From a checkpoint of a small sound classifier.
Model: log mel input, arch tdnn, depths [10].
Training: soap at rate 0.0042, 22600 steps, batches of 128.
Rows from block 5 of a small sound classifier, named by matrix and row number. Each number is 128 + 24 x the weight over its row's rms, rounded and kept within 0 to 255. All counts start at 0.
After each channel's rows are labels from the 100 clips, of 14976, where the channel reaches its highest value: "responds to" is what is common among them. Only what is clearly more common there than usual is listed. The data: simulated modem signals in the audio band. In brackets: how many of the 100, against the usual share in percent.
# conv: pointwise conv (model.blocks.5.conv.weight, 256x256x1), inputs 0-127

conv.124 [126  81 143  97 138 119 194 106 136 123 124 134 133 105 145 181 113 144 129 125 120 109 194 147 127 121  98 171 112 135 111 117 124 101 122 122 149 132 148 133 127 144 198 104 170 156 143 148 137 148  89 108 117 130 154 166 129 115 134 130 117 182 128 118  77 109  94 107 132 153  95 139 159  84 116 128  99 134 109 117 148 116 106 126 126 167 174 139 124 129  97 147  93 144  82 131 100 140 141 131 154 107 142 127  96 123 164 114 107 115  87  67 113 117 138 135 115 103 122 142 127 117 146 146 152 136 111 119]
responds to: carrier: 1.5 to 2.5 kHz (52 vs 25.1); symbol rate: 400 baud (37 vs 17.6); on-off keying (30 vs 6.3)

conv.18 [124 133 136 144 121  88  95 139 151 130 106 131 120 146 101 133 118 153 198 114 136 152 121 117 140 103 148 131 105 133 136 110 119 177 134 124 122 171 136 123 128 101 115 145 122  73 118 126 116 121  66 135 103 128 197 111 118 127 130 136 145  99  93 152 130 116 117 115 183 118 101 112  54 113 128 145 130 155 118 118 132 123  82 122 146 116 101 120 118  96 109 191  98 199 138 128 120 119 106 120 128 119 189 106 133 129 149 157 123 152 177 103 225 117 145  98 131 120 124 147 156 101 130 128 101 119 136 167]
responds to: frequency hopping (90 vs 6.3); carrier: 3.5 to 4.5 kHz (59 vs 24.7)

conv.199 [127 120 140 156 131 124 147 109 115 127 125 154 124 125 131 102 130 145  91 134 119 118 160 121 133 250 163 121  89 148 136 107 107 156 151 123 132 122 124 161 143 128 179 125 137 114 166 145 115 132  93 110 113  86  52 118 111 154 153 130 114 125 136 112 129 130 147 120 103 110 141 242 141  88 144 141  88 132 152 117  98 163 122 147  93 142 179 113 116 145 126 139 143 117 143 143 147 126 112  88  99 139  81 159 113 134 116 129 139 129  77 130 121 120 125 147 146 130 123 141  89 126 119 166 145 150 124 133]
responds to: carrier: 3.5 to 4.5 kHz (89 vs 24.7); frequency hopping (58 vs 6.3); symbol rate: 800 baud (54 vs 17.1)

conv.192 [117 152 130 141 107 120 132 126 128 137 108 159 126 122 118 106 127 137 137 158 112 165 128 134  88 130 131 128 138 143 146 114 120 182 131  88 126 120 151 148 142 126 153 127 123  86 135 136 126 165 151 126 162 147 129 114  89 179 115 137 112 138 100 107 129 122 104 109  95 153 127 140 139 115 123  77 159  94 186 117  93  78 112 115 118 129  89  99 132 146 141 115 167 140 146  91 151 136 101 123 126 141 102 168 175 119 135 112 160  99 100 166 122 135 158  85 146 149 135 145 119 132 122 125 154 141 160 152]
responds to: frequency hopping (80 vs 6.3); burst (71 vs 30.2)

conv.129 [114 118  87 160 127 146 139 137 134 156 126 137 133 115 164 123 145 165 101 167 146 115 138 128 124  91 179 145 112  69 120 125 161 128 135 164 103 129 148 178 154 151 125 118 105 102 133 110  68 164 139 157 141 169 111  92 159 113 109 103 136 104 134 138 100 126  98 197 106 137 122 167 117 141 140 170 127  91 138 146 110 119 174 159 138 164 139 181 101 137 158  88 135 141 117  81  83 148 134 105 121 111 128 126  94 128  80 101 137 149  86 146 135 139 120 125 118 131 105 116 115 131 121 160 121 154 150 118]
responds to: strong noise (82 vs 25.1); burst (75 vs 30.2); fading (72 vs 30.6); carrier: 3.5 to 4.5 kHz (54 vs 24.7)

conv.172 [153 148 158 125 117 129 108 127 109 140 105 146 130  82  86 128  93 152 123 100 137 122 139 133 111 143 120 116 120 153 128 120 120 170 140 167 120 101 212 102 149 130 131 146 123 119 142 137 122 144 134 163  87 135 152 171 128 106 123 134 134 136 194 123 121 115 157 122 123 147 114 121 125 116 154 131  76  86 123 117 103 110 102 125 142 135 122 136 132 141 163 109  92  99 133 142 112 115 114 130 139 137 117  98  92 123 185 133 146 120 131 122 102 115 126 142 134 163 112 174 119  73 132 159 143 153 151 121]
responds to: burst (75 vs 30.2); carrier: 3.5 to 4.5 kHz (58 vs 24.7)

conv.179 [124 108 133 160 138 118 179 124 153 100 157 115 122 102 124 126 132 131  90 106 140 140 133 109 100 112 136 116  91 156 148 134 131 116 125 125 134 122 113 131 135 128 145 156 120 138 169 160 124 138 138 125 175 105 131 129 109 127 115 126  83 136 123 136  84 136  97 130 125 125 115 144 160 120 147 118 212 141 206 115 129 111 135 125 112 136 120 115 104 146 143 118  87 151 135 146 121 166  97 137 133 130 108 108 172 130 132 111 127 126 105 139 176 131 115 104 145 121 136 131  98 138  77 115 129 198 111 128]
responds to: frequency hopping (79 vs 6.3); carrier: 2.5 to 3.5 kHz (55 vs 24.9)

conv.40 [131 156 114  93 118 105 114 110 127 155 106 137  91 105 108 163 141 123 170 109 111 163  77 135 118 101  90 130  99 123 156 124 114 117 131 145 133  80 131 202 144 149 151 143 129 183 145 133 143  95 165 118 157 119 143 170 158 126 112 136 111 119 143 137 108 102 129  96 163 138  96  79 122 116 191  99 101 149 128 128 104 131 183 188 101 127 167 136 112 134 122 127 164 132 101 116 158 165 141  98 150 118 135  88 131 151  97 129  76 109 133 142 117 107 148 132 106 105 133 138 130 125 118  89 150 144 135 170]
responds to: on-off keying (78 vs 6.3); burst (69 vs 30.2)

conv.107 [125  79 158 105 141 111 138 105 152 171 141 144 160 139  91 115 173 103 121 130 161 169 224 155 148 124 145 145 125 106 159 185 165 106 126 104 112 128 171 125 149 129 138 127 103 108 175 124 142 137 183 125 176 135 165 132 209 119 111 140 129 149  97  94  89 116 146  94 133 144 121 145 131 129 128 130 108 124  99 109 114  82 155 141 135 118 181 149 144 147 137 142 112 127 111  73 144 166 146 110 142 170 120 152 123 110 110 126 141 130 151 120 123 114 118 114 129 129 105 138 111 119 140 128 136 159 135  96]
responds to: on-off keying (93 vs 6.3); 400 baud (43 vs 17.6)

conv.33 [125  93 114 169 104 122 191  96 144 111 146 120 151 116 130 112 129 111 165 125 137 141 103 158 133 174 149 128 135 148 147 123 137 101 131 167 165  81 116 169 138 156 151 125 119 128  95 112  62 116 159  92 112 100 133 140 165 139 129 123 136 141 133 148 150 100  90 172 162 154 124 125 166 116 119 122  71 145 147 142  98  87  96 119  96 130 106 142 170 148 120 143 143 146 101 130 145 153 153 103 114 172 135  97 115 138 164 167 116 139  96 130 122 126 124 164 175 104 113 164 151 133 105 142 138  96 105 154]
responds to: burst (86 vs 30.2); 4-FSK (30 vs 6.5)

conv.219 [122 121 137 126 126  98 118  96 140 108 110 101 117 132 113 115 109  89  81 124 104 147 153  72 138 109 127 145 125  94 171  82 147 134  84 108 119 108  96 103 100  90 141 144 160 125 124 163 124 110 162 115  95 126 116 118 122 135 171 142 137 138 116  97 111 135 151  97  97  66 135 104 186 117 104 145 139 115 143 135 106 132 124 116 136 137  56 123 126 105 129  86  98  92  98 134 125 156 150  99 175 106  97  76 119 141  96 162 114 132 122 109 134 117 105  94 120 114 168 145 129  94  46 132 118 125 123 103]
responds to: carrier: 4.5 to 5.5 kHz (92 vs 25.2); AM speech (27 vs 6.3)

conv.121 [101 117 139 111  97 138 131  98 148 107  92 123 129 148 185 132 121  77 147 124 126 113 107 131 111  95 141 125 120 125 161 118 130 118 120 142 100 131 108  92 170 124 134 170 156 106 144 130  97 104 155 152 129 155 173 142 118 128 110  77 122 117 102  86 120 133 133 143 162 116 124 149 176 113 120 143 101 135 127 131 124 106  94 133 149 146 132 130 126  87  80  97 115 111 161 161 169 133 106 114 144  88 141  91 138 135  95 135 103  96 140  91 100  76 105  91 130 124 131 152 121 121 112 148 152 136 118 136]
responds to: GMSK (40 vs 6.2); AM speech (40 vs 6.3)

conv.70 [116 113 121 115 155 139 110 121 112  94 135 137 114 179 117 123 129 118 131 126 146 110 101 117 131 104 159 133 142 111 136 131 148 137 125 113 100 127 101 128 137 107 137 118 146 120 153 133 185  58 109 109 128 128 158 108  58 122 107 108 120 117 107 109 129 135 159 115 108  94 156 130 138 132 139 132 126 125  95 108 100 134  74 124 133 155 147 100 133  99 105 152 115 137 177 135 127 171 130 137 108 145 176 160 145 108 150 128 139 113 119 133 120 124 145 118 111 119  88 114 126 119 151 105 137 102 152 128]
responds to: burst (70 vs 30.2); carrier: 4.5 to 5.5 kHz (52 vs 25.2); FM speech (50 vs 6.6)

conv.169 [118 168 157 161 126 138 111 110  99 106 156 104 114 153 111 117  90 127 138 120 107 113 139 119 123 139 136 102 100 128 129 119 142 168 113  94 145 119 149 111 164 137  78 102  88 129 132 134 119 131  95 107 145 143 145 110  84 133 144 167 113 133 118 138 167 216 133 141 155 139 132 128 139 128 142 138 121 130 166 154 129 139 123 142 110 144 129 145 117 135 133 129 118 148 181 159  95 138  72 115 116 138 101  94 146 105 153 125 135  92 130 168 198 108 101 144 108 119 130 128 139  88 120  90 104 139  97 138]
responds to: frequency hopping (90 vs 6.3); carrier: 4.5 to 5.5 kHz (65 vs 25.2); burst (60 vs 30.2)

conv.171 [145 121 127 109 119 136 179 165 104 115 158 125 140 136  89 142 105 146 114 134 121 152 107 132  93  98 195 131 123 142 131 106 114 121 174 108 124 130 130 187 113 143 135 163 152  99  87  91 120 151 123 111 112  87 120 134 111 113 114 137 130 148 151 102 136 111  81 101 129 124 158 162 173 120 145 132 139 118 124 132 141 106  80 162 143 171 127 131 146 150 135 129 141 138 119 116 115 129 120 108 137 120 102 112 112 130  95 121 141 130 168 135 128 136 129 170 163 121 133  79 110 118 123 160 124 127 111 150]
responds to: carrier: 3.5 to 4.5 kHz (71 vs 24.7); 8-FSK (38 vs 5.9); modulation: 4-FSK (31 vs 6.5)

conv.7 [136 130 128 131 131  82  87 132  98 148 170 110  84 135 156  72 128 139  83 161 115 122 112 125 139  94 158 132 153 122 157 118 127 127 138 161 135 135 117  99 147 137 117 132  92 161 132  81 112 136 160 156 120 159 115 123 107  83 123 150 105  90  97 152  99 143 109 164 135 146 134  62 130 129 153 104 143 114 171  93 120 101 149 129 151 113 136 138 132 110 139 177 153 157 125 122 140 149 115  99 115 144 115 159 138 138 102 115 122 163 139 123 129 125 133 123 136 150  97 160  86 132  86 115 102  86 108 132]
responds to: carrier: 1.5 to 2.5 kHz (86 vs 25.1); burst (70 vs 30.2)

conv.155 [121 114 118 128 121 163 122 144 142 120 100 168  96 123 112 139  82 146 148 147 128 133 113  91  95 147 132 145 104 135 126 160 143 159  80 154 114 130  94 164  90 158  87 138 149 137 167 150 136 105 120 130 144  93 113 163 120 122 165  74 125 125 113 124 139 112  99 117 147 146  90 103 145 148 131 142 172 106 177 139 119 169 137 139 144 124 155 138 104 133 145 172 137 161 162 106 105 149 146 128  93 114 105 132 162 121 124 148 143 104 108  75 105 143 140  96 131 130 100 110 135  86 196 140 149 162 142 102]
responds to: burst (69 vs 30.2); AM speech (28 vs 6.3)

conv.213 [146  86 130 176 137 164 158 136 130 115 146 114 132 125  62 121 119  61 132 121 152 182 192 139 101 125 125 108 136 107 201 121 184 105 117  89 134 102 140 146 120 145 101 120 110 147 139 124 123 120 150 152 129 143 191 100 112  78 110 141 156 123 148 120 111 148  81 122 127 134 131 206 101 113 126 139 116 151 102 149 121 119 137 142 110 108 174 152 124 119 150 153 132  88 134 143 115 144 142 118  97 122 111 124 118 131 183 125 140 147 127 102 171 103  96 131 128 122 136 152 122 118 157 113 115 127 104 109]
responds to: on-off keying (49 vs 6.3); 50 baud (47 vs 17.3)

conv.31 [135 153 116 126 113 162 130 114 136 161 144 124 118 147 121 128 109 101 116 124 140 108 116 123  70 127 175 136 111 126 143 162  87 123  75  73 140 125 133 117 105 105 117 171 131 150 139 145 112 130  80 110 125 186  98 136 134 123 143 133 113 118 168 126 116  80 137 143 138 129 185 105 130 159  97 150  99 134 142 130 100 136  95 136  80 157 136  90 120 131 179 139 102 138 127 163  93 113 120 129 126 166 132 145 104 160 115 131 112 155 126  56 120 129 146 147 168  87 129 148 141 121 150 136 115 118  95 111]
responds to: carrier: 4.5 to 5.5 kHz (91 vs 25.2)

conv.146 [150  85 119 145 116  70 133 167 102 145 112 134 130 152 105 118 135 143 153 139 118 146 125 155 129 118 163 112 105 214 127 159 113 156 141 227 115  94 110 129 144  97 119 154 100 159 138 158 134 137 103 128 116 104 117 106  77 111 118 117 104  96 141 118 140 124  91 124 110 132 117 148 123 140 128 162  78 107 111 138 135 141 121  97  82 133 114 106 130 112 110 148 142 129 165 126 112 143 125 107 117 120 137 122 125 171 132 150 105  99 123 138 150 134 116 144 123 111 141 120 156 103 190 121 119 119 136 114]
responds to: carrier: 4.5 to 5.5 kHz (58 vs 25.2); GMSK (47 vs 6.2)

conv.194 [118 104 154 102 171 102 126 136 130 149 140  97 167 116 109 130 122 110  96 101 144 169 135 134 132 140 121 154 150 163 133 148 117 141 158 101 118  92 153 132  84 133 105 130  99 109 129 136  85 108 135 156 155 132  72 162  98  91 115 134 156 144 135 140 177  92 120  75 111 149 147 138 120 144 113 112 117 100 100 148 120 101 126 136  99 155 113 132 121 142  97 115 146 144 120 139 161 174  87 130 110 115 100 148 115 123 103 113 175 119 134 126 126 102 154 139 121 128 155 110 137 160 112 123 123 144 109 170]
responds to: 4-FSK (39 vs 6.5); 8-FSK (37 vs 5.9)

conv.113 [104 142 129 165 113  92 156 107 114 127 102  75 167 162 117 111 118 156 143 110 134 125 128 110 127 136 146 109  93 169 115 125 125 132  89  52 119 137 141 139 121 119 176 134  84  97  97 134 150 138  99 145 116 103 175 121 127 126 112 167 120 112 127 156 134 144 109  74  94 115 127  88 158 135 117  92 111 116 162 118 134 138 122 139 110 103 117  94 123 131 117 123 112 170 153 155 116 173 131 112 131 100  96  89 133 113 125  97 161 131 116 123 155 129 156 131 128 115 132 112 103 113 134 128 109 135 113 100]
responds to: carrier: 2.5 to 3.5 kHz (75 vs 24.9); symbol rate: 800 baud (39 vs 17.1); frequency hopping (25 vs 6.3)

conv.160 [179  99  83 153 145  93 143 167 134 156 133 163 154 104 140 144 142 140 158  98 149 140 197 118 125 100 152 169 144 132 136 162 133 106 112 165 118 130 136 117 103 111 129 110 169 117  89 145 120 113 110  88 136 100 115 162 106 100 102 124 123 118  87 119 128 142  92 126 130  97 116 129  74 100 144 135 138 111 101  90 123 128 147 102 140 145 107 156 122 110 121 128 169 118  84 151 153 117  75 185 148 103  94 166 147 162 216 114 126  76 127 140 141 143 136 139 149 155 163 158 157  99 137 155 115 135 120 124]
responds to: on-off keying (88 vs 6.3); 200 baud (50 vs 17.6)

conv.41 [117 123 119 119 120 133  89  81 126  95  99  91 122 132 135 143 117  97 131 120 133  81 154 111 105 133 167 113  90 144 123 135 149 116 154 124 112 128 119  73 110 111 121 120 130  89 131 157 160 109 135  87 163 129 139 104 110 113 131 140 149 139  95  86 147 136 160 107 104 135 121 113 127 123 148 139  88 124 102 142 134 124 132 146 144 114 127 161 134 118 145  77 110 204 108 157 139 109 101 110 102 158 115 111  85  96 135 107 119 154 124 130 124 110 105  73 134 119 126 117 126 142  90 140 113 121 117 144]
responds to: frequency hopping (84 vs 6.3); carrier: 4.5 to 5.5 kHz (73 vs 25.2)

conv.30 [124 137 148 109 112 170 120 141 102 140 133 101 120 126 125 142 151 105 123 153 120 109 119  92 131 113 126 133  97 141 153 112 124 112 143 148 125 167 117 111 118 110 110 137 142  96 117 145 137 143 141 136 149 129 146 122 123 101 145 124  78 134 145 116 118  82  87 144 127  77 167 116 118 160 160 120 148 118 112  80 100 169 106 116 102 143 152 120 150 143 137 120  96 133 121  92 114 114  92 215 128 104 161 132 123 116 111 149 108 124 129 112 102 160 104 106 172 129 100  98 129 192 140 132  99 136 124  91]
responds to: carrier: 2.5 to 3.5 kHz (93 vs 24.9); burst (64 vs 30.2); 8-FSK (30 vs 5.9)

conv.217 [ 78 110 132 166 126 131 115 110 137 123 164 152 146 140 100 121 128 111 161 141 127 116 149  72 154 156 122 147 127 146 176 146 140 132 126  84 141 159 137 118 154 120 140 100 101 162 121  96 116 111  95  77 133 139  82 121  91 105 127 133 112 139 128 129 106 157 148 153 157 156 135 116  79 139 173 133  99 106  81 128 147 128 168 134 158 132  89 151 121 112 134 122 122  94 121  95 117 112 104 115 124 121 142 168 107 131 160 143 148 139 161 190 125 106 169 135 150 163 112 111 147 144 109 107 100 146 126 126]
responds to: carrier: 3.5 to 4.5 kHz (87 vs 24.7); burst (74 vs 30.2); strong noise (62 vs 25.1); symbol rate: 50 baud (49 vs 17.3)

conv.116 [ 87  98 110 128 137 150 111 110 114  99 133 137 186 156  97 128 131  88 119 135 116 152 123 112  52 108 135 100 117 140 112 109 171 121 128 168 113 110 114 121  98 123 117 119 104 164 160 108  96 115 108 114 118 120 110 108 147 189 128 123 130 142 142  94 124 121 212 128 135 127 166 125  96 158 119 108 147 152 199 114 110 128 127 129 155 135  88 133 115 127 151 138 157 129 105 113  82 118 116 118  92  94 127 123 153 139 129 138 124  87 139 137 120  68  80 165 175 128  97 131 195 132 105 169  96 143 152 109]
responds to: carrier: 4.5 to 5.5 kHz (82 vs 25.2); chirp spread spectrum (58 vs 6.2)

conv.21 [130 113 123 129 114 122 169 198 114 114 136 103 131 100 135 174 101 137 155 143 140 125 122 118 110  94 146  93 140 142 109 101 121 135 154 140 147  84 125 111 130 105 154 111 157 126 119 151 115 129 136 131 157 167 115  95  87 136 141 112 133 150 110 118 115  99 101 147 124 121  98  85 177 140 137 163 220 142  81 116 134  84 105 108  61 114 107 151 150 187 128 100 120 126 128 108 117 128 163 194 135 128 133 123 146 128  96 123 108 115 129 151 133 129 135  94 143 126 115 114 103  97 133 157 140 134 139 148]
responds to: carrier: 2.5 to 3.5 kHz (84 vs 24.9); frequency hopping (78 vs 6.3)

conv.191 [149 108 114 136 132  93 137 125 144 143 114 126 133 153  93 137 120  51 137 138 133 151 149 122  86 126 129 136 143 123 164 136 120 125 148 140 141 124 106 123 135 137 118 150 128 136 121 169 179 176 114 143 121 141 139 138  53 128 129 121 119 163  66 113 200 187 147  60 100 114 119 136 138 108 114 114 124 135 104 129 111 117 100 134 158 135 140 151 102  82 115 191  78 109 163  92 126  90  74 141 138  69 103 129 112 114 164 117 134 168 118 104 154 106 119 112 128 135 143 120 125  90 135 147 124 115 115 155]
responds to: on-off keying (82 vs 6.3); burst (60 vs 30.2); symbol rate: 200 baud (39 vs 17.6)

conv.100 [128 135 117 126 129 160 103 100 134 169 147 133 176 136 133 144 158 167 145 136 136 188 121 123 192 110 145 149 152 110  83  68 139 158 120  98 133 163 141 119 133 185 154 152 132 163 126 153 166 149  97 180 103  97 145 158  65 106 136 126 174 129 148 125 182 111 169 141  98 122 107 126 110 133 119 132  88 145 112 116 147 128 132 123 154 123 119 104  94 112  74 119 140 121 117 135 135 153 148 127 144 145 114 120 140 115 114 132 132 143 144 133 156 150 155 117 110 125 101 114 139 107 135 134 106 118  94  89]
responds to: carrier: 2.5 to 3.5 kHz (59 vs 24.9)

conv.139 [142 117 134 133 115 124 106 122 121 101  79 117 135 132 102 141 157  87 157  95 135 145 128 102 147 149 147 162 186 208  94 109 133 118 160 109 112 130 177 126 130 119  79 111 105  72 110 130 169 113  71 115 166 132 148 159 113 113 122 115 107 114  99 124  67 151 155 139 180 111 132  77 148 136  92 112 137 137 164 116 101 133  99 152 109 130  92 143 155 116 139 147  94 105 143 145 138 103 110 132 132 102 160 128 106  97 136 157 159 128  96 157 138 128 100 104  95 131 123 147 132 104  79 153 117 117 103 180]
responds to: 4-FSK (42 vs 6.5); 8-FSK (40 vs 5.9)

conv.152 [125 108 119 123 177 127 145 163 177 137 109 177 150 148 121 130  96 119 108  76  89 151 131 144 135 119 140 150 123 149 144 117 135 125  88 118 132 148 144 104  75 170 135 107 159  95 143 117 118 140  95 113 137  88 154 110 133 126 149 148 145 133 124 127 132 133 156 115 121 133 157 140 133 146 111 121  76 139 115 184 161 122 107 133 168 104 156 139  88 111  83 109  73 147 120 150 120 100 168 101  97 149 163  98 134  86  86 100  98 145 112  95  92 121 116  97 126  99 114  99 135 128 127 124 123 124 145 105]
responds to: 4-FSK (32 vs 6.5); 8-FSK (31 vs 5.9)

conv.9 [109 118  94 113 140  57  98 118 141 134 129 144  76 116 115 172 117 132 141 122 121 102 133 127 128 149 144  96  86 167 129 144 132 115 165 125 113 151 104 117 115 120 155 144 126  80 132 111 133 132 140 148  93 138 198  93 122 111 133 171 105 122 130 114 121  92 123 164 116 126 124  79  99 129 137 164 167 162 153 140 132 164 146 120 106 151 130 145 139 106  80 114 142  92 141 113 117 106 105 125 120 123 151 122 144 136 137 125  87 113 119 140 130 122 164 151 141 122  91 114 156 148 134  97 140 127 140 118]
responds to: 8-FSK (49 vs 5.9); 4-FSK (37 vs 6.5)

conv.226 [123 111 149 148 122 150 130 137 128 123 144 135 127 116 123 134 114 139 102  99 156 124 122 105 131 126 157 120 127 111 135 138 143 130 132 104 149 136 139 171  71 146 133 131 154 150 123 127  98 128 119 131 120 144  96 137 169 112 135 122 118 121 132 129 152 117 144 148 114 151 156 144 110 168 120 126 164 171 118  99 121 171 128  91 148  63 131 120 135 159 124 138  96 103  96 144 152 166 131  65 104  98 130 120 123 170 133  91 134 132 114 127 116 136 125  74 101 110 128 149 159 154 119 128 135 132 146 106]
responds to: carrier: 1.5 to 2.5 kHz (96 vs 25.1); burst (83 vs 30.2); frequency hopping (48 vs 6.3)

conv.140 [136 128 108 142 105 103 147 144 114 133 146 161  89 138 178 137 114  95 103 155 104 148 158 110  88 135 137 121 109 154 161 139 119 162 122 117 119 158 121 176 151 125 160 148 163  86  43 162 127 130 142 154 129 136 137 107 142  87 146 199 145 122 143 132  99 136 112 108 126 147 108 134  86 117 162 125 135 152 169 154 158 137 102 128 135 127 111 105 111 108 122 107 148 131 154 168 122 151 135 103 117 155 143 128 143 163 113 162 105 120 125 128 101 162 161  95 107 140 166 122 148 128 150 137 128 107  97 109]
responds to: GMSK (44 vs 6.2); AM speech (36 vs 6.3)

conv.209 [118 125 139 160 123 137 124 126 118 143  76 131 129 179 118 126 141  94 104 100 162 189 110 132 142 107 144 110 104 133 132 102 107 135 134 148 115 144 128 119 159 132 102 115 125 121 145 112  90 128 144 119  88 148 138 181 114 137 136 119 107 129 151 116 108 102 111 106 113 117 111 124  78 100 114 139 144 141 172 104 120 117 110 123 253 137 117 140 169 140  91 111  97 114 105 125 145 139 121 139 109 149 146 158 102 149 101 115 126 123  86 116 127 125 123 148 118 104 115 126 124 104 106 114 122 118 122 142]
responds to: carrier: 2.5 to 3.5 kHz (91 vs 24.9); burst (67 vs 30.2); 8-FSK (31 vs 5.9)

conv.15 [139 161 110 100 135  98  99 137 140 123  92  83  93 139 136 122 106 147 105 135 142 150 119 121  98 136 147 157 123 151 124 140 141 105 127  93 102 174 135 107 164 109 136 142 147  87 127 157 127 148 131 133  87 119 102 122 148 130 158  83 122 112 106 131 134 109 161 147 100 127 103 142 126 170 116 162 141 155 129   0 112 105 125 127 118 162 136 145  66 131 142 114 127 154 127 155 130 100 117  58 116 126 143 116 135 140 179  97 114 145 128  96 141 134 133 101 121 145 133 125 132 165 175 128 142  83 110 133]
responds to: carrier: 4.5 to 5.5 kHz (85 vs 25.2); burst (81 vs 30.2); chirp spread spectrum (28 vs 6.2)

conv.161 [128 139 109 123 128 112 150 117 123 152  64 128 136 114 156 145 108 101 174 140 137 136 137 101 144 103 150 118 138 140 141  97  94 140 149 133 112 100 149 144 160 141 113 144 135 108 159 103  95  75 111 133 113 107 151 142 145 128  99 127 139 133 164 134 124 106  62 135 141 121 114 119 108 149 139 134 166  89 109 129 161 138 105 119 139 102 120  91 130 165 106 133 180 134  99 147 120 180 115 146 139 101 184  95 150 160 117 108 150 125 132 137 150 152 129 128 131 120 146 108 149 134  79 124 147  88 132 161]
responds to: GMSK (91 vs 6.2); 50 baud (44 vs 17.3)

conv.13 [106 105  99 139 121  98 147 165  98 135  44 110 110 116 133 140 115 160 146 176 123 111 134 124 152 123 130 103 115 111 221 102 137 108 136 175 151  95  99 117 156 126 123 165 117  69 135 118 103 101 131 109 141 108 106 115 151 160 118 119 144 107 144 154 135  72 126 173 139 106 151 148 126 150 153 162 131 173 166 122 159 145 144 137 123 159 109 128 155 163 113 133 141 140  86 176 124 147 100 116 129  86 119 150 130 137 162 146 123 150 115  75 124 113 146 134 124 118 119 125 104  75 125 156 127 128 151 119]
responds to: strong noise (64 vs 25.1); 50 baud (42 vs 17.3)

conv.188 [149 105 146 101  93  95 111 136 191  91 138 123 177 158 151 130 147 102 138 143 139 117 118 130 121 137  82 136  89 156 110 119 147 144  99  96 140 170 149 103 148 199 127 167 152  99 135 169 153 141  90 113 169 114 136  89 103 136  96 140 150 143 143 158 106 112 120 139 162 162 109 111 112 124 165 117 155  97 134 126 136  77 156 105 157 129 100 102 106  91 106  97 152  86 178 108  97 142 144 130 148 177 137 115 118 128 184 125 114 148 142 133 152 131 146 137 101 144 155 106 161 112 164 147 139 104  88 135]
responds to: GMSK (50 vs 6.2)

conv.110 [157 117 104 110 104 149 128 164 161 112 134 147 161 132 111 147 157 116 181 117 133  79 104  84 117 151 155 189 134 150 110  97 127 117 128 178 132 146 175  93 123 141 170  95 102  95 130  80  87 123 154 129 150 165 209 191  82 131 119 126 144 131  92 122 128 131 153 146 171 130 132 116 145  79 106 137 115  99 158 140 122 115 148 104 128 131  95 122 121  90  76 127 117 155  84 137  80  98 134 104 128 169 136  72 146  99 111 151 108 134 137 123 114 167 117 106 106 103 120 110 128 132 152  97 133 121 128 146]
responds to: carrier: 1.5 to 2.5 kHz (52 vs 25.1); frequency hopping (35 vs 6.3)

conv.4 [139  87 142 153 112 134 110 154 116 121 129 155 121 148 127 146 109 144 142 144 130  97 123  83 119 126 157 117 165 114  98 130 132 112 102 127 115 151 142  69  94 133 123 152 115 126 122 147  98 134 120 117 156 172 157 143  95 140 136 164 162 134  96 130 126 122 111 145 169 150 137 173 121 134 153 123 105 113 128 127 164 156 107 145 137 115 152 152 120 111 146 109 121 148 146 160 132  83 123 113 145 130 233 111 134 130 148 140 158 155 187 142 215 160 111 115 145 131 127 154 187 118 137 121 127 123 141 151]
responds to: frequency hopping (90 vs 6.3); carrier: 3.5 to 4.5 kHz (69 vs 24.7)

conv.94 [144 174 140 148 103 136 117 117 113  90 139 142 159 156 119 134 117 133 147 165 133 116 155 163 154 127 147  92  90 117 115 146 179 129 172  97 139 106 107 124  94 106 138 128  95  85  95 135 171 154 144 138 142 121 119 134  74 123  96 158 129 152 126 127  96 108 131 111 115 117 123 146 159 118 110  95 119 152 123 151 175 139 102 104 134 103 154 137 140 124 179 152 124 101 141 139 154 157 123 113 119  87 108 120 118  92  98 147 110 120 138 137 117 129 115 117 131 125 150 123 118 145 129 120 137 132  78  98]
responds to: carrier: 2.5 to 3.5 kHz (50 vs 24.9); GMSK (26 vs 6.2)

conv.79 [123 128 102 153 122 129 117 120  71 109 132  92 103 148  96  77  77 152  98 132 137 136 130  98 126 125 125 120 116  94 118 159 123 106  88 112 112 137 115 135 134 124 145 117 105 127 154 145 174  89 176 145 126 131 150 127 125  93 135 207 143 137 123 101 120 125 172  93  68 119  96 117 158 138 150 148 111 129 174 112 173 161 105 147  93 141 135  86 126 146 129 136 130 104 125 145 149 150 138 145 121 116 141 121 152 110 187 118 164 164 132 137 170 146 168 116 142  91 136 144 140 156 126 112 157 156 159 162]
responds to: carrier: 2.5 to 3.5 kHz (98 vs 24.9); 400 baud (59 vs 17.6)

conv.231 [121  95 137  99 120  89 134 157 134 118 121 130 117  84 164 106  91 106 137 116 147  70 155  91 156 148 133 135 139 109 211 155 133 122 185 101 108 117 129 160  99 126 136 164 141 122 162 167 172 130 114 123 176 131 114 146  99 123 108 120 121 113 115 131  87  97 143  70 114 137  90  86 153 113 142 139 141 136 151 141 115 122 104 180 116 141 133 123 128 103 154 151 131 175 116 112 134 165  80 126 125 100 129 135 118 102 125 130 135 145 104 163 126 121 181 140 140 102 132 129 118 131 193 102  95 176 121 134]
responds to: carrier: 4.5 to 5.5 kHz (57 vs 25.2); 100 baud (54 vs 17.5); modulation: GMSK (26 vs 6.2)

conv.1 [127 123 120 107 121 180 109 135 126 143 141 156 129 129 120 110 113 134 158 139 154 127 142 147 113 166 129 116 149 110 136 140  96 120 180 101 134 119 137 120 138 152 108 146 132 191 115 122 126 155 138 113 118 135 126 169 121 136 122  82 133 134 151 121 130 126  87 100 130  95 100 113 154 136 148 112 170 112 146 113 140 110 127 144 119 123 136  93 109  99 137 178  98 151  93 142 122  93  72 107 147 140 117 116 123 163 117 110 126  82 107  99 142 139  91 164 115 113  91 159  89 145 110 185 140 147 150 153]
responds to: carrier: 1.5 to 2.5 kHz (69 vs 25.1); burst (67 vs 30.2); 50 baud (56 vs 17.3)

conv.158 [135 103 112  98 136 129 136 144 104 112 176 121 103 156 110 138 134 140 139 131 113 108 130 167 135 160 152  98 106 109 110  87 145 137 157 139 121 111 177  95 103 144 122 135 150 142 160 132 114 173  98 146 130 143 101 145 114  96 124  96 121 125 106 133 160 129  74 139  99 114  99 129  92 164  96 132 190 162 143 145  80 119 111 108 178 107 128 136 137 138 109 127  89 179 137 153 123 121 120 151 106 147 126 125 156 159 112 107 141 100 156  58 147 142  78 119 157 116 150 130 148 127 186 115 157 130 100 112]
responds to: frequency hopping (76 vs 6.3); burst (76 vs 30.2)